Weights of a small segmentation model.
Model: 12.1M parameters, encoder moe soft, encoder layers 16, decoder widths [64, 128, 128, 128].
Training: batches of 256, held-out accuracy 98%.
Rows from expert 24 of block 12 of the encoder, named by matrix and row number. Rows with one number belong to one neuron. Each number is 128 + 32 x the weight over the matrix's rms, rounded and kept within 0 to 255. All counts start at 0. Numbers have three digits each.
# up: expert up (encoder.blocks.12.mlp.up, 32x64x128), inputs 0-63
# down: expert down (encoder.blocks.12.mlp.down, 32x128x64, transposed), outputs 0-63
up.6:077095088190157081140142127119150149083112170155130218128138097130084108105096122142102085070161183170128158131191116143141146124178103238193131086188128128121115103148082126139087093135110110
up.7:151118113184132123131149142121121095137112141127151168117128101123110151080123128148140115129159094081142134128141130116100144059164127131116171151127125137130114128142104150114151148157166149
up.8:082142132148221188145145131173170141073182113094179177116116115130063135196109107103118098074109144148153104090219141136138169086101143198129061119176110127132101147114078103041136118073092057
up.9:067135126086157133144164074099123148068145120121134153158150127126109121140145126134143115131133131103148134128159155091127142160181094194084108198131123084172139149090112113150087163100117134
up.10:104104101184122150133148063091136117122133108157127112169087094126120153169132184122138119154170114122125092137069131127165131094122143137137193168202093104143166119126127152093138098170138071
up.11:168098098071063111140135142111178121116105124105148170121157107159157111133097092092132188114135127099190083111149097121111109146113173106144109122126130115145149081166099138158090117114123085
up.12:115097080144102136081161102132157151139144184151126124092126134145167145113161079149140130146180134112094130109125168120150193046141104113115107142151093118145133137118141149155126129155166090
up.13:134145139040158099145151173174085128058120114168140166103154124132048156120092096147117165079114107127092128155135130189127112210131159114099075130080174107221138126073052082094160136114172144
up.14:127141131110137155095208142095135099137126077131108153097134107104130095155120100121161073088202145137118133121141144133122117073151145159108144151130155092137098147177152180176163117112151113
up.15:149128126143136159122144156185155128108134061107024157148100125174120154097091072087105080081096147113143124126113096124090180110119154147150097154107237159113118136090149115110142111064160126
up.16:105078150142114115164158094100109116164122106145092185088176131158085140075146096099157142141143126089122129150090140156114116076121135093156173112123194067127135093194132130146141111134176121
up.17:073146153093122136113152181169117197182110113120137125107142101096119127109148134150108098139092138166147095168180114123141123126132128133112168127144124058090156144100112132137138157178114112
up.18:104111137138146116114126141091127123145104146165196144116142121082122131146139129159151118113146112142136132105100189131164157063168145161063113131142143082159135140164113129100072128125202106
up.19:163160123079106104138106198169103176188100148143138097116157126087079155144145029088113091100166136185185062141159134095051075081137113138128171024083140160084085187150161081183137076174124137
up.20:192078104160074113101095133160177144143138143128093141168121109146177147143137071117140131146121121098143138150123141123119147143103089124138129110110094102159114133111086155150125138111174122
up.21:118071151148109152179159138109157141114172160074104120126152118156063155145140129073130091159086090130167065045067151124111165108134176108084248114139055126178170148207096098168164050169147162
up.22:082116127083094187166090136081096135041153128134145164079167134179038150162174179152136159176109035089110101116133118047138173208164181147116121128114109114138076119068124147130160162047132102
up.23:126113090130170097172160119115154136104119148137123121104133120132164105109149095168152055131131113105167148128167108144140143165107110139104125110113067108100060131155082138128191112162141086
up.24:097109047203160079186144024134126087127075128132137151088072108153120149101093127135108130093033138076119184093163163185112110114186092188171143168180063116112226110192132132143152152111160108
up.25:173171138128128113143179119157110141156064134128146110154115130118122075140097120079117126100112143115125124163126124156138104099067133151126060086163144169141112106096111108097114125140120095
up.26:138104121123080118151136118154122163124158148111143172139119135138129143128056105127149099120162152070151141112132120120175179086086133149094090129132146115113157123072108093152095143136078079
down.6:178143139072107194101113134141071089162165065101128035103113187124183158131151125083166175203094105096118131094111129121107099123090125055084172134086101150160148164102156129115168144100136162
down.7:127135139089163118140104101117166162118140122115129066141106146135151109167138126101125144139100128160156125144153152135129107170086130133102089118145143110124123095086170115136110113117105103
down.8:202138107098029087088107096139035107186116132132124087119124143144169118117132179156152190190140131120110162143079117122096069184155094053108176089100160093148164109137120161187097078151152157
down.9:155142095177091140130106151163138137179123132153161096094118141158112149084128128114125182136094137149153119122088100163115112121109145081179140079101127157072119117167120132066166113188143108
down.10:138136184134114074123115171206098145148113126094128138092172157177160103121123108126140162137122124145115120143176112145065090131123102151107058081111130165184111126130104119151081170095124169
down.11:089165129176197167138108093114092136176143119165141112125071162099104115121148141144104059117153146152076157137136176132137129126126107147130154123102146137112122146097161175144156144129151156
down.12:114124186073136101178115150123125123122142112118129137179153142138088115127097159102133125079074105165138111146162089118088074190107139136132130118154145150091131129091118117087136139102116166
down.13:102161079210098114138104086099134129166129114066122088115110105136166102151161179080145100171163111124141135083113096091134168102125095120155206104183081143041107146188200134182141133124089131
down.14:135117123160098086093053091154091150126119140143154114119140153127120133127131150160117180180097134138132168137132124123158143169106124103175132080156092098100164110081084102088124112141097122
down.15:090155093134112128145097083090074149135102149160236110112138113099102115152172196163149167187134142163149121146131143133189105140183102116123167086152044101102151146179108152172123126204087132
down.16:148121102139133147082080118165175111118123137082105107145111129080155090149099161153127104094154137172078123104169140117154131159118097148129089132117088159118128174088105176152137146080108152
down.17:124083109156119127149100131113174097101156136135121105147120166176134110131055114097122173150135131084104144127071147160088124107127134140150100151131097150158126074146129104081150069076164119
down.18:140123145097098099129132112166097153098168107079062123108115139164150110100131129133095159164098129125098140124151088125062107164123114131174151118133124145132105079077155125171184094136070138
down.19:128081169119153110088155061090164080101094140107100161146147160134146069100104189169101123164083149129068204087082123135180128111118140097152057179164081085075178110187111219136122157130104111
down.20:084157124085190137147139115079083105117110153125143111102132148129087125125147175135110116103138115159127103113145138143142131128147163115089133150160185134082158149124140088119150142132091167
down.21:148195094131087118083167122110144131141099085192141115114124134086204083114098142154105159131229171098054180192176118127164086102086131162163029115136175149106110115100127181113098179084105111
down.22:159169112158149058096167127196186113183072121110128111158092074046162116101082120128153125109154186117133150160120112155107141085116109101155142153122106165142139123154134051121134123148115096
down.23:124139157077076138072091121141109122126160106143114136135114121115090119155129153082156200134106128162085130154101152116125105103141126103169151169183166147108177138103127120101097175071146162
down.24:161117190104054126073151194111100136119205094097127112138169135063156121138164106087183139171233102188113093153130114040141122101080119062098086071090195148163050175070071145138114101157119154
down.25:099079122124152159132069117118120122120180122121117132123120112139127169123163138155154113107115097166131135084134138137088156166174099122138170146112107136141138151147151163157117119127145171
down.26:091129116120170146131116133121111120113124104124090072112136128134103085121206180105147195144091111179127078137139127171101097164155096092110181107139134167147100133181128171095140115079155180